From a checkpoint of a small image classifier.
Model: 32-pixel images, arch vit, activation gelu, layers 14, width 192.
Rows from block 10 of a small image classifier, named by matrix and row number. Rows with one number belong to one neuron. Each number is 128 + 32 x the weight over its row's rms, rounded and kept within 0 to 255. All counts start at 0.
After each neuron's rows are labels from the 100 images, of 14976, where the neuron reaches its highest value: "responds to" is what is common among them. Only what is clearly more common there than usual is listed. The data: streak pictures of flow and ridge fields. In brackets: how many of the 100, against the usual share in percent.
# fc1: MLP up (model.blocks.10.mlp.fc1.weight, 768x192), inputs 64-127
# fc2: MLP down (model.blocks.10.mlp.fc2.weight, 192x768, transposed), outputs 64-127

fc1.369 [101 100 175  91 146 215 149 139  88 153  89 132 103 110 100 109  91  35  87 146  80 101 117 113 174  80 129 146 132 105 193  79 128 107 134 120 106 105 146 197 131 131 124 116  71 121 103 113 131 111 148  90 100 119 121 130 192  91  84 113 117 132 150 100]
fc2.369 [149 103  93 113 167 146 136 157  95 186 157 161 111 155 146  74 162 111 135 177 120 161 107 146 153 117 200  89 134  96 173 173  97 138 170 138 135 105 130  80  28  80 112 117 180 119 185  77 133 106 123 102 112 131 134 178 147 141 139 157 173 115 135 150]
responds to: spiral (30 vs 10.4)

fc1.471 [ 94 128 108 149  90 163 113  92 104  93 150 138 161 184 135  74 115 133 123  95 109  81 143 173 133 192 139 142 149 139 162  34 137  94 104 125  99  94 155 176 145 145 141 117 178 165  82 194 162 143 107 155  90 159 103 134 141 137 161 148 101 149  59 148]
fc2.471 [120 133  97 110 113 155 119  85 116 168 134 156  69 197  99 180 129 138 105  77 148 118 164 193 195 140 114 195 109  65 130 149 160 145 143 116  95  80  97 126  88  75 101  50  80 101 136 128 196 149 149 107 183  82 100 114 106 119 143 104  52 120 167 123]
responds to: waves (43 vs 10); parallel (37 vs 9.8)

fc1.286 [143 114 126 132  70 185 209 120  92 134 113 143  89 143 162 114 150 146 136 141 113  89 130 115  85 146 175 133 103  80 124 105 128 130 121  61 144  92 150 134  94 190 118 142 112 126 100 114 152 171  81  78 141  92 133 195 139 119 147 190 179  89 144 100]
fc2.286 [ 81 186 133 133 110  70 120 125 155 108 153 107 141  59  61 152  70 124 136 117  96 111  84 156 165 142 115 143 125 142  74 111 160 114 124 116 121  81  77 202 121 121 123 146 148  95 129 180 151 163 134 108 137 142  71 152 142 181  98  75 152  84 147 182]
responds to: saddle (33 vs 10.1)

fc1.528 [ 79 182 183 106 134  63 150 161 120 102 156 127 154 176 136  87 113 154 157 136  97 130 109 138 151 120 181 105 110 107 172 154 127 123 140 118 129 101 128 108 128 163 113 107 128  59 138 106 111 113 157 137  97 142 124 123  83 145 164 145  35 135  85 131]
fc2.528 [120 111  69 110 109 130 142 154 123 192  76 145 143 138 118  38 165 153 200 143 133  63  91  92 116 128 116 117 123 181 105  94 138 129  94 126  75 122 152 151 142  73 127 156 173 123  94  49 104  76 124 116  63 174 118 107 126 146 146 122 181 163 139 154]
responds to: saddle (38 vs 10.1)

fc1.443 [138 124 149 114 126 140  54 165 140  82 111 194 162  92 173 115 160 108 129 149 167 112 138 134 126  80 183 151 142 149 139 150  87 136 176  69 121 156  77 113 120 124  80 114 141 147 133 124 137 151 104 130 117 107 135 113 119 118 160 122  91  95 123 132]
fc2.443 [118 172  88 117 126 219 113 121 105 194 152 155 118 120 130 137 195 119 122 170 128 104 149 134 154 133 127 150 157 118 111 130 143 121 132 165 154 111 219 158 174 128 109 141 158  89 201 114 104  93  89 143 217 151 103 143 130 139 111 155 153  92 169 123]
responds to: waves (28 vs 10)

fc1.243 [150  93  94 179 105 100 156 126 130  70 181  69 150 100 144  97 158 100  89 180  91  88  86 135 120 120  78 133 122 187 166 128 136 109 122 122  86  92 100  77  90 137 100 175 135 140 123  99 124 133 138 157 150 131 161  93 140 105 147 195  71 156 119 170]
fc2.243 [ 66 106  96 118 137 179 132 113  94 177  58 188 135 168 143 143 134  89  69 149 123 131  75 132  77 148 103 111 101 179 134 116 120  84  94  48 113  85 100 121  67 131 132 160 120 164 147 149 120 125 103  88  92 172  68 158 122 111 121  80 140  66 188 165]
responds to: source (92 vs 9.6)

fc1.432 [ 88 173 115 148 131 153  83 109 121 138 129 160 144 135 182 137  81 207  97 135  98  93 121 139 146 110 150  88 112 154 175 138 137  78 123 121 157 127 150 177 155 109 126 184 106 168 158 116 141 197  60 121 144 157 218 129 123 138 114 135  11 138 127 169]
fc2.432 [107 149 112  95 165  93  95 100 153  81 129 106 207 126 147 120 153 147 158 155 190 125 135 117 155 105 121 159 108 192 181 135 146 113 123 153 171 155  97 132 164 188 159 132 105 133 164  93 136 126 142  33 138  95 148 136 111 169 104 156 109 131 146 116]
responds to: waves (66 vs 10); parallel (31 vs 9.8)

fc1.571 [176  72  91 182 129 118 150 119 135  73 155 100 135 119 129 126 164 125  85 161 119 125 163 103 162 121 136 121 105 119 158  75 158 142 158 113 153 158 166 101 179 100 143 165 174 139  65  56 104 115 150 134 184 133 153 107 135 165 107 148 120  87 109 162]
fc2.571 [134 128 175 111 153 180 141 176 190 179 137 154 117 159  67  99  19 126 217 165 149 120 118 169 102 122 109 111 133 104 103 158  51 109  87 111 173 189  97 131 138 130 111 102 130 143 100 119 135 105 107 166  90 153 142 156 154 162 137  76 111 154 121 112]
responds to: spiral (46 vs 10.4)

fc1.399 [101 137  68 123 107 198 178 102 129 109 204  93  69 133 113 127 150  89  88  44 124  96 162 166 129 168 140  90 135  81 156 135 144 111 108 177 117  93 133 185 153 105 164  64 164 106 143  52 148 154 133  81 175 126 130 147 113 132 113 159 146 109 193 115]
fc2.399 [132 191  97 140 147 127 131 119 105 125 166 151 123  98 124 118 112 150 150  62  98  96 138 202 149 107 103 128 114 127  83 182 122  96 126 106 104 126 102 160 139 141 144 122 127 117  94 102  92 151  50 139 142 144 171 151 170 243 143 115  89 131 108 157]
responds to: turbulent (38 vs 10)

fc1.582 [130 115 179 138 113 141  74 103 177 168 113 143 128 130 165  96 150 163 153 116 140  94 168 137 168 132  99 118  66 158 179 100 103 110 147 111 114 107 149 197 162 131 131  89 168 138 148 125 138  68 100 131 139  95 160 148 139  97 158 193 171 114  86  97]
fc2.582 [102 142 152 151 131 146 137 122  70 103 147 138 166 227 142  89 155 114 139 144 115 156 130  89  88 135  88  23 124 132 138 160 119  88 114  74 196 150 143 116 112 142 153  72 107  57 104 178  93 111 104 173 111 176 172 152 136 141  98  63 121 108 173 121]
responds to: delta (44 vs 10.1); saddle (26 vs 10.1)

fc1.538 [133  89 133 173 147 115 145  95 119 156 161 139  91 107  61 113 151 155  87 158 129 143  86 125 142 128 134 122 150 116  94 111  93  79 122 140 122 113 158  82 162 140 159 157 161 130 147 127 164 142 113 161 121 138 105 141 177 164 121  94  49 143 112 115]
fc2.538 [135 130 122 134 120 106 119 143 167 164  91 116 139 141 182 138 112 132 159 155 126 145 205 123 147 143 127 150 112  85  49 166 178 116 102 133  76 115 155 123  88  63 140 157 141 116 150 114 106 182  87 183 157 129 145 123 122 177 154  97 111 110 121  86]
responds to: parallel (94 vs 9.8)

fc1.345 [ 86 102 109 140 139 153 127 164  89 170 120 142  93  82 186 169 204 130  95 109 145 141  80 184 157 107 120 130 134 126 142 135 104 147  83 120 111  99 193 143 110 118 137  89  99 150 127  71 166 154 137 181 137 141 139 110 116 162 130 154  97 148 176  80]
fc2.345 [112 187  85 123 120 180 151 100  74 105 117  61  87 102 119 136  73 146 112 135 141  81 192  89 121 135  85 133 145 111 149 168 154 114 131  94  88  66  44 173 108 113 151 136  97 173 137  96 145 150 158  73  98 185 153 146 104 101 109 147 142 133  98 213]
responds to: pair of whorls (26 vs 10)

fc1.410 [137 149 135 173 103 149 128 143 133 141 136 154  83 159 140 134 176 127 145 115 173 152 142  93 179  97 160  91 127 136 122  58 107 122 134 187 125 156 144  88 112 175 169 154 127 123 154 164 128 193 141  37 141 162 176 113 131 100 103 162 118 188 145 165]
fc2.410 [131 129 154 116 114 143 116  82 172  94 217  44 146 167 121  90  81  75 155 123  88 100 162 106 175 129 141 132 128  74 150 121 100 107 176 103  91 139  64 115 100 147 159 108 136 143 116  67 152 139 120 120 139 180 110 137 152 186 131 108 104 140  96 161]
responds to: fine streaks (82 vs 49.8); turbulent (38 vs 10)

fc1.357 [ 92  87 137 109 145 122 178 106 158 140 172 144 130 123 179 169  98 156  78 120 136 137 111  88 147 116 174 100 107 123 142 148 123 120 150 104 171 115 151 153 102 134 100  94 155  84 112 115 134 117 151 147 162 142 171 168 158 185  82 124 171 173 191 137]
fc2.357 [ 98 124 110  87  99 178 148 123 123 138 138 109 102  98 145 137 126 160 158 180 120 116 113 140 194 138 128 150 138 133 168 127 113 140 189 173 195 136 130  39  84  98 142 119  94 141 208 127 144 168 173  91 164 163  84 131 132  72 112 108  97 158  93 133]
responds to: high contrast (94 vs 39.5); parallel (42 vs 9.8)

fc1.294 [140  99 142 180 116 125 137 161 174 129 157 145 202  90 127  92 135 121 114 116 145  69 135 115 115 137  60 133 142 132 163 140 113 130 130 154  77 129 162 215 105 118 150 140 143 113 161 181 132  89 160  56 152 108  95 149 120 145 117 106 131 101 109  76]
fc2.294 [132 166 182 165 145 127 103 111  57  93 140  68 126 160  84 146 127 113 138 160  90  88 120 127 107 145 190 123  96  66 124  81 161 118 127 136 113 157 134 100 131 116  87  79  99 162 135  66 121 125 141 102 102  90 174 149 162  64 139 150  73 164  54  80]
responds to: pair of whorls (25 vs 10)

fc1.336 [138 109 122 173  87 141 140 138 117 103 117 237 204  79  80 121 106 132 192 115 157 124 148 155 121 169 169 151 124 187 193 101 142 120 153 106 123 108 151 115 117 156 136  97 179 132 125  95 159  66 175 115 165 128 136 100  36 161 150 125 180 155 114 171]
fc2.336 [115 104 107  93 131 107 133  90 114 168 141 111  76 116 133 115 126 174 141 148  93 145 175 149 189 151  43 142 129 123 173  89  55 136 182 110 145 104  90  91 173 146 167 128  71 146 140 105 145 159 111  55 122 110 196 135 116 126 138  83 132 141  88 129]
responds to: whorl (46 vs 9.9)

fc1.47 [111 184  93 100 137 117 129  98 101 100 144 192 123  71  94 114 127  88 114 101  93 159 130 111 108 114 167  93 112  80 118 175 126  99 170 151 138 110  73 128 127 145 101 152 167  81 138 108 160 126 138 127 133 128 164  72 124 135 115 178 153  98 118 179]
fc2.47 [148 123  91 147  88 186 156 121  72 162 124 157 118 167  98 127 170 127 126 123 119 126 151 167  78 133  75 181 123 124 139 171 143 141 100 128 128 199 119 121  88 117 102 206 163 159 133  67 145 126 113 120 161 130 118 129 143 122 145 161 131 130 108 162]
responds to: whorl (48 vs 9.9); spiral (31 vs 10.4)

fc1.232 [113 133 133 152 153 184 128 143 144 162 117 147 149 114 130 121 124 117 101 147 122  97  69 113 154  95 147 146 105 160 142 104 114 151 155 129 149 114  59  70 190 108 107 140 145 126  78 145 178 174 174 109 126  87 145  95 177 198  65  70 106 101 145 148]
fc2.232 [155 142 169 100 108   0 132 137  97 145 121  82 155 153 121 104 153 122  86 122 109 157  97 102  65 102 166 130 131 132 165 135 109 119  93 141  65 148 150 145 158 108 147 144  64  85 154  68 146 147 123  69 133 217 124 145  89 116 114 164 137  83 182  55]
responds to: parallel (57 vs 9.8)

fc1.729 [142 151 100 110 133 152  94 118 123  93 154 119  95 156  94 121 120 133 154 128 141  99 107 140  92 161 173 162 103 137  73 122 122 118 163 141 112 163 172 151  95 120  83 123 188 128  98 105 121 177  74  90 121 139  84 182 141 121 142  96  77 107 176 172]
fc2.729 [ 94  98 147 139 155  92 142 114 125 155  79 105  88 150 131 139 122 149 138  96 109 113 120 115 157  97 166 124 117 114 144 121  81 112 126  76 136 153 127 101 112  94 133  58 115 134  99 139 127 124 161 102 123 122  78 138 134  44 154 182 147 163 174 167]
responds to: loop (28 vs 10); whorl (25 vs 9.9)

fc1.35 [119 148  79 169 128 126 119 100 127 167 107 124  67  99  91  76 165  66  57 111 128  95 152  80 129 113 121 127 122  99 139 120 140 120 199 154 118 122  89 152 143 207 160 119 195  81 183 122  72 107  90  99 108 143 110 104  73 133 133 130 123 105 144 125]
fc2.35 [133 136  56 117 112 171 121 143 168 134 165 148  74 109 151 152  92  93 136 109 175 131 141 174  86 135 146 102 142 125 101 109 123 125  71  86 100 147  95 120  81 123 159 116 136 144  95 109 157 105  39  88  96 183 158 128 122 189 117 127 173  54 124 172]
responds to: pair of whorls (29 vs 10)

fc1.394 [101 134 108 134 105  77 179  93 128 138 145 156 134  86 141 200 127 138 164 131  80 102 128 132  95 103 100 166  86 189 135 149 151 114  57 173 122 129 168 133 135 143 132 108 143  78 124 108 140 131 146 141 166 130  93 144 139 113 230  99 131 151  77 155]
fc2.394 [ 96 187 165 161  85 160  96 137 120 124  83 112 193 137  80 145 105 167 149 120 105 184 142 119 156 166 132 129 111 180  86 191 130 147 159 127  98 100 162 122 136 143 120 114 141 126 100 103  69 115 195 104 159 159 152 191 146 180  88 161 149  70 153 136]
responds to: waves (30 vs 10)

fc1.649 [105 159 147 105 150 134  89 137 153  88  77 177 109 198  67 107 100  71 100 144 150 175 105  66 100  82 176 149 147 135 156  94 132 119 129 146 115 117 154 126 112 162  95 160  85 123  72  49 163 152 128  95 152 156 140  87 127 100 134 112 127 132 159 129]
fc2.649 [107  50 127 128 122  52 123 156  85 129 138 108 150  53 159 154  89 161 115 162 142 125  25 144 141 162 104 122 109 210  95 107 156 151 108 137 171 125 143 158 133 147 153 104 189 121  92 181 103 103 131 126 173 151 134 157 145  46 130 131 144 128 134 113]
responds to: loop (26 vs 10)

fc1.628 [175 127 119 162  67 138  95  91 177 161 134 166 130 151  87 131 177 101 139 135 169 111 133 214 109 114 154 155  57 125 144 126  97  35 176 150  81 160 150 103 136 165 119  72 142 112 141  92 124 107  71 142 180 124 145  94  73 105 126 100 145 126 114 123]
fc2.628 [106 166  65 165 152  99 134 152  38  76 146 102 186 122 116 169 111 116 150 176 128 148 173 143 136 134  74 102 115 145 122 133 116 137  74 118 131 139 128 164  99 101 133  96  86 129 118 100 109  84  58 129 101 187  94 174 124 132 133 148 201 134 189  85]
responds to: loop (30 vs 10)

fc1.650 [ 97 135 149 115 135 138 130 121 202 127 162 171 154  66 234 146 123 110 138  99 154 143 134 148 113  96  91 233 114 142 156 118 132 119 156 135 122 140 127 109 149 160 117 102 122 126 143 174  98 107  88 144 147 125 125  89  63 101 122 127 125 149 144 154]
fc2.650 [172 108  82 154 143 114  98 111 113 128 160 105 151 161 124 165  70 138 121 118 143 116  75 125  84 116  89 161 129 106 161  84  83 155 143  79 159 125  99 118 124 185 118  91 148 106 135 121  87 144  88 115 117 117  42  87  88  80  60 129 158 148  90  80]
responds to: loop (38 vs 10)

fc1.603 [202 162  64 155  96 109 169 140 101 101 128 118 160 107 128  99 137 111 161 166 110 111 111 156 130 160  69 161 145 205 170 144 141  68 136  85 112 134 140 109 161  65 123 171 161 135  94 104 125  63 136 122  80 138 187 108 126 131 144 117  93 196 136 121]
fc2.603 [113 124 103 103 130 161 144 151 126 115 138 144 196 171  77 140 156  87 100 164 170  98  89 128  46 135 129  44 136 143 114 126 128 117 131 136 114 112 180 155 159 152 115 158 127 145 123 169 195 177  82 172 175  82 165 119 129 160 112 123 129 108 126 155]
responds to: saddle (31 vs 10.1); whorl (25 vs 9.9)

fc1.754 [174  93 124 121  70 126 109 173 143 101  97 129 135 150  40 114 100 113  92 113 153 129 151 112 160 131 139  91 106 158 145  71 125  72 110 125  90 132 154 136 140 130 100 113  89 146 121 123  93 129 126 155 122 137 151 139 114 157 135 170 135 132 118 145]
fc2.754 [140 147  82 132 141 112 123 117 143  59 142 119  28 158 135 139  88 116 113 119 109 150 149 165  94 120 117 107  94 157 112 111 182 130 137 150 157 134 154 117 137  77 136  71 137 162 109  87 136 151 100  77 131 160 148 163 183 164 119 169 124 176 152 191]
responds to: waves (39 vs 10); whorl (37 vs 9.9)

fc1.73 [120 106 184 111 113  68 143 132 162 135  44 164  81  85 126  83 169  96 152  99 132 190 126 134 129 120 163 117 116 131 107  96 197 184 147  75 142 124 119 105 105  83 169 152 174  69 101  73 185 122 145  70 141 105 191 148 146 151 130 140 139 101 129 123]
fc2.73 [154 135 125 139  98 134 147 126  75 142 119 106  93 111 120  86  94 173  87 122 140 153 105 121 113 109 148 129 162 137 148 147  98 138  69 129 124 129 133 157 123 154 161 142 132 158 145 162 117  82 120 168 120 117  45 132 107  83 149 159  72 136 153 172]
responds to: source (26 vs 9.6); waves (26 vs 10)

fc1.717 [138 141 189 127 105  72 147 136 143 108 142 116 106  82 110 134  95 106 149 156 144 148 153 195 138  96 155  96 112 162 159 121  90  94 140 145  91 139 138 126  62  72 167 191 168 101  36 156 144 139 157 199 142 129 151 170 173 144 142 131 109 159 107 112]
fc2.717 [174 127 125 137 149 135  90  96  70 135 130 183 162 134 133 138 114 159 121 157 152 110  96 165 164 144 139 146 112  55 139 115 141 149 131 159  92 112 160  97  98 144 122 115  68 100 169 190 142  97 113 126 101 118 155 119 167  66 145 100  87  58 165  64]
responds to: high contrast (87 vs 39.5); parallel (39 vs 9.8)

fc1.672 [140 130 160 153 141  61 141 149 144 167 146 134 120 167  92  75 136 183 159 154 110 102 173 107 175 174  70  90 162 111 103 123 106 119  85 145 125 168 135 137 122 108 123 111  83 119 143  95 138 121 162 133 152 108 169  96 124 169  39 168 141 159  70 141]
fc2.672 [186 134 112 122 158 138 142 120 118 124 170  44 151  62 140 110  78  95 185 164 124 131 149 103 153 105 134 137 137 141  61 151  81 116 162 132 138 114 148 132 167 108 142 130 114 141 119  97 190 132  59 159 133 103  78 157 123  94 140 127  79 155  92 146]
responds to: source (93 vs 9.6)

fc1.420 [ 94 134 132 103 124  86 145 124 161  70 136 133  79 107  82 110  99 197 129 148  92  92 159 130 106 105  86 162 145 171 119 147 112 151 100 120 140 116 112  43  80 129 164 105  96 201 158 119  95 137  95 158 148 102 148 119 128 142 146  84 138  57 126 139]
fc2.420 [140 146 189 132 121 148 137 146  88  85 158  37 134  14 111 121  68 162 146 148  98 143  87 148 101 103 108 105 142 111  88 195 143 162 126 150 114 153 130 138 110 145 134 157  56 129 127  54 103 151  85  86  65 195 144  87 141  71 164 130 110 103  91 150]
responds to: parallel (82 vs 9.8)

fc1.36 [168 174 128 144  73  67  86 119 189 127 150 146 163 103 104 104  53 128 124 147 153  98 149 139 126  60 129  88  86 124 110 164 153 162  65 128 118 136  92  52 119 148 148 158 108 169 182  87 102 152 132 111 154 118  86 137 122 142 109 137  98  90  81 163]
fc2.36 [135 129 138 129 127 228 135 132  83  99 173  83 107 114 155 137 131  72  94  45 136 101 113 105 143 109 170 151 117 177 161 194 187 163  96 100 163 111 161 120 201 132 108 192  88 127 144 149 141 117 134 156 127 112 168 114 109  97 137 131 146  88 197 101]
responds to: parallel (38 vs 9.8)

fc1.352 [143 101 137 118  98 176  88  72 116 117 176 130 106 143 120 137 113 112  90 115 145 214 175 188 157 128 150  91  92  87 216 109 177 135 129 127 152 124 135  84 157 146  71 158 126 123 157  96 141  82 140 150 104 117 146 118 109 171 109 105 139 181 156 128]
fc2.352 [145 148  93 151 117 149 124 126  69 124 131  99 119 126 180 100 152  66  64  84 146 123 157 114 121 107 163 103 112  78 105 107 117 146 147 106 145 123 163  83 131 142 157 149 104 142 151 121 131 195 105  81 147 125 127 146 178  90 103  98 137 112  76 116]
responds to: loop (31 vs 10)

fc1.501 [ 91 135 216 143 108 157 126 111 123  66 120 132 110 110 116 172 173 132 129 122  86 106 143 182 136 123  73 116 113 149 157 123  94  93  99 148 107 119 165 179  72 123 114  84  58 100 137  88 188 190 124 136 143 112 143  75 127 181 119 120 183 105 107 149]
fc2.501 [144 126 167 108 132 176 137 126  87 126 156  94 158 183 146 121 134  75 133 144 132  99  96 120 134 131 229 136 112 140  84 144 104 125  64  90 101 141 127  28 146 169 146 145 178 136 128 193  85 122  96 142  79 109 123  57 123  70 141 113  80  76 177 171]
responds to: source (33 vs 9.6)

fc1.656 [134 117 150 146  96 177 137 113 159 147 118 201  73 102 165  67 153 105  85  95 132 104 115 123 150 138  88 143 102 160 132 143 148 120  99 137 108 115 102 138 114 124 113 150 197  49 158 155 131 101 108 135 104 111 193 121 156 146 127 150 162 122 125 140]
fc2.656 [122 175  24 154 112  86 110 134 149  69  92 120 222 142 126 152 141 113 137  67 120 121 139 132   6 126 167 146 106  76 143 118 148 155 146 169 160 125 101 137 109  81 144 170 114 171 104  79 124 121  65  83 176 188 119 138 155 163 142 101 162 120 122 107]
responds to: fine streaks (76 vs 49.8); turbulent (38 vs 10)

fc1.565 [131 126  93 161 105 136 117 118 172 132 135 113  64 114 121 127 151 116  86 112 167 117 121  99 131 183 105 124 168 178 169 121 139 152 139 154 137 129 108  78 155 122  96  69 173 169 141  90 114 135 171 117 140 134 169 149 191 167 124 149 131 160 143  70]
fc2.565 [119 168 118 121 110 146 114 111  66 148 109 184  98 180 120 135 103 144 143 189 108 105 152  76 162 145 151 105 142 131  92 128 148 100 134 143 118 170 158 120 104 174 131  96 147 158  68 199 126 123 116 146  94 174  82 131 175 125 148  86  93  91 136 143]
responds to: whorl (69 vs 9.9)

fc1.253 [135 128 166 123 125 157 158 145 144 167 130  93 133 111 130 156  78 119 118  85 130 111 174 131 148  97 125 148 137  96 239 131 107  97 144 145 104 130 156 122 129 160 122 130 232 122 153 165 131 128 147 169 132 114 146  74  88 105  72 127 153  98 135  70]
fc2.253 [132  70 115 134 112 118 138 139 218 142 113 141 110 231 147 141 103 125 179  98 131 104 114 102 176 138 116 132 155  60 142 161 138 132 145 145 122  96 159 110 150 121 127  62 187 144 141 124  86  93 132 142  63  90  86 150 158 181 108 156 105 134 148 101]
responds to: spiral (83 vs 10.4)

fc1.623 [109 123 119 108 107 167  54 143 132  88 173  67  70 152  47  85 135 123 130 127 165 168 101 138 106 157 136 170  97 107 146 120 119  93 102 124  92  71 105 174 145 135 141 120 179  91 157  47 107 124  87  92  75 140 145  91 174 141 175 133 112 114 153 123]
fc2.623 [144  89  79 111 149 148 141 136 176 151 110 138 191 139 108 191 186 177 111 161 126 128 146  70  76 145  95  78 114 166  74 123  70 142 128 103 123 135 195 111 147 154 147 136 107 131 123 149 131 141 153 147 129  96 116 106  94 125 117  88  99 134 136 110]
responds to: loop (29 vs 10)

fc1.577 [ 86  87 113 140 116 152 111 127 187 120 140 215 109 168 166 157 118  63 160 134 117 170 129 137 149 137 177 118 131 120 181 140 158 141 142 124 141 111 128 138 140 156 119  79 122 127  82 108 141 128 124  72 121 152 149 137 101 129 183  50 235 141 124 132]
fc2.577 [137 140 219 118 155 148 169 132 135 101 175  88  99 113  96 114 128 117 100 116 148 180 118 162 135 133  84 118 111 147 128 148 138 127 141 113 106 140 109 132 134 156  85 170 159 155 187 181 134 131 146 117 185 139 195  98 136 131 112 190  83 146 106 118]
responds to: whorl (97 vs 9.9)

fc1.699 [118  91 102 148 156 137  48 100 150 134 143 136  89  93 119 166  88 122 112  92 145 163 146 110 130 147 160 129  97  84 125 131 174 114 121  99 120 130 127 129 131 166 158  75 134 121 119  55 130 131 144  30 155  80  96 108 101 108  99 188 155 100 111 168]
fc2.699 [101 158 147 116 103 129 145 125 130 128 126 160 103 147 136 106 105 175 172 118 126 179  79 141 137 141 126 176 147 128  96 106 137  79 146  75 101 158 113  94  70 160 142 132 120 101 166 200 121 160 204 189 156 132 113 120 100 114 159 149  55 123 115 158]
responds to: waves (33 vs 10); parallel (31 vs 9.8); whorl (25 vs 9.9)

fc1.216 [134 138 124 191 133  82  86 142 117 161 103 171  62 155 104 112 115 123 126 130 172 207 181 136 127 159 136 133 114 102 132  97 135 214 153 183 111 126 142 183 112 138 140 135  92 151 166  91 110 180 136 120 124 127 115  94 100 157 162 105  72 133 117 106]
fc2.216 [106 132  77 110 141 147 187  99 136 157 110 104 170  90  95 119 197 125 170 116 130 165 157  89 119 141 139 147 149 137 109 146 151 127 118 147  95 177  97  79 123 148 120 114 108  79  37 137 151 195 162 129 131  74 163 166 118 133 105 132 217  97  99 123]
responds to: fine streaks (76 vs 49.8); turbulent (40 vs 10)

fc1.137 [123 106 135 146 140 171 115 113 138  93 116 159  73  97 105 144 130 164  73  88 127 108  72 180 150 137 145 139 102 114 182  98 140 144 140  70 141 111 109 143 106  99 110  92 117 123 167 134  92 189 124 130  58 103  85 136 114 179 159 120  74 180  48  83]
fc2.137 [118 159 141 175 131  87 144  73 135 132 107 110  79 159 176 118  88 148 139  94 117  94 158 166 105 128  62 125 133  81 149 162 134  57 113  99 143 149 156 147 105 108 107 164 180 134 142 127 169 146 146 165 150 104 181 117 155  84 102 138 144 178 167 150]
responds to: fine streaks (80 vs 49.8); source (33 vs 9.6)

fc1.292 [145 186 132 120 153 167 131 161  72  91 102  87 118  82 116 143 125 111 114  94 131 158 122 140  79 128  95 163 118  94 223 130 182  77 127 103  66  87 159 109 145 102 110 119 190 142 138 165 120 133 153 177 140 136 140 166 148  77  94 113 138 116 156 130]
fc2.292 [124 140 112 125 100 136 139 114 197 138  94 137  84 214 146 141  78 145 127  97 111 157 170 163 153 137 155 193 138 110 110  64 183 142 172 120  70 125 174 185 136 131 103 143 116  87  83 107 137 117 147 182  30 126 152 137 106 209 145 138  82 116  98 105]
responds to: spiral (48 vs 10.4); parallel (25 vs 9.8)

fc1.635 [103 161 167 149 104 124 158 168  81 115 124 127 128 119  76 108 188 133 100 116 141 149 147 138  96 157 174  85 104 131 204 101 164 140 148 148 178 126 212 105 134  85 159 155 106 103  83 125 105 138 156 183 136 153 152 103 120 156 133  86  76 119 111 107]
fc2.635 [136 111 146 101 123  83 142  75 147 203 129 146 138 188  95 177 100  77  97 139  96 135 134 185 123 115 139 136 123 150  84 134  76  73 122 153 137 137 142 181  30 125 148 105  60 115 130 193 129  82 109 110 144 133  85 111 129 171 139 103 140  33 110 107]
responds to: spiral (43 vs 10.4)

fc1.694 [134 164 139 132 125  63  97 140  70 159 137 111  66 128 117 162 156 107 130 125 202 128 131 122 148  99 156 136 160 141 141 130 133 172 130 155 164 173 140 197 117 113  76 123 129 177 130 155 167 118 113 165 118 124 167 119 142  84  88 145  83 140 132 114]
fc2.694 [142 141  85 122 115 185 165 142 115 249 137  77  83 103 163 114 127 115 109 126 128  76  80 142  72 116 180  99 156 183 126 149 166  96 113  92 111 106  87 117  68 139 103 109  89 144 123  95 127 141  78 181 141 117  98 111 140  95 131 139 133 135 121 185]
responds to: source (37 vs 9.6)

fc1.175 [164 135  93 101  80 123 143 132  98 117 142 152 113 170 121 149 134 132 183 106 102  94  94 128 146 146 105  76 128  86 151 112 142 119 180 111 156 141 154 154 110 147 131 140 179  89 114 166 164 137 102 115 129  80 167 139 125 137 152 185 130 155 114  92]
fc2.175 [158  98 135 106 124  84 149 155 131 165  71  61 138 152 197 119 129 117  84 130 123  89  90 154 100 133 120 194 144 136  96 188  96 172 132 169 120 163  87 114 167 153 101 134 158 154 117 116  83 139 167 128 166 168  67 134 111 210 123 142  85 104 139 125]
responds to: turbulent (27 vs 10)

fc1.711 [106  95  68 141 111 115 111 191 153  96 121 158 175 197 162 145 156 112 117 121 163 113 131 136 123  89 129 111 150 142 147  77 142 127 171 138 215 172 137 120 145  97  94 160 128 108 102  82 111 198 144 106 139  85 118 123 110 132 156 110 181 158 172 113]
fc2.711 [132 180 140 103 123 108 182 192 125 211 119  91  79 110  95  96 119  99 114 144 127 178  88 103 174 161 192 127 122 150 131 166 135 169 155  92 180  86 145 138  83  91 117 190  91 115 169 150 123 134 163 130 127 118  98 128 134 193  90 125  84 100 114 109]
responds to: fine streaks (79 vs 49.8); turbulent (33 vs 10)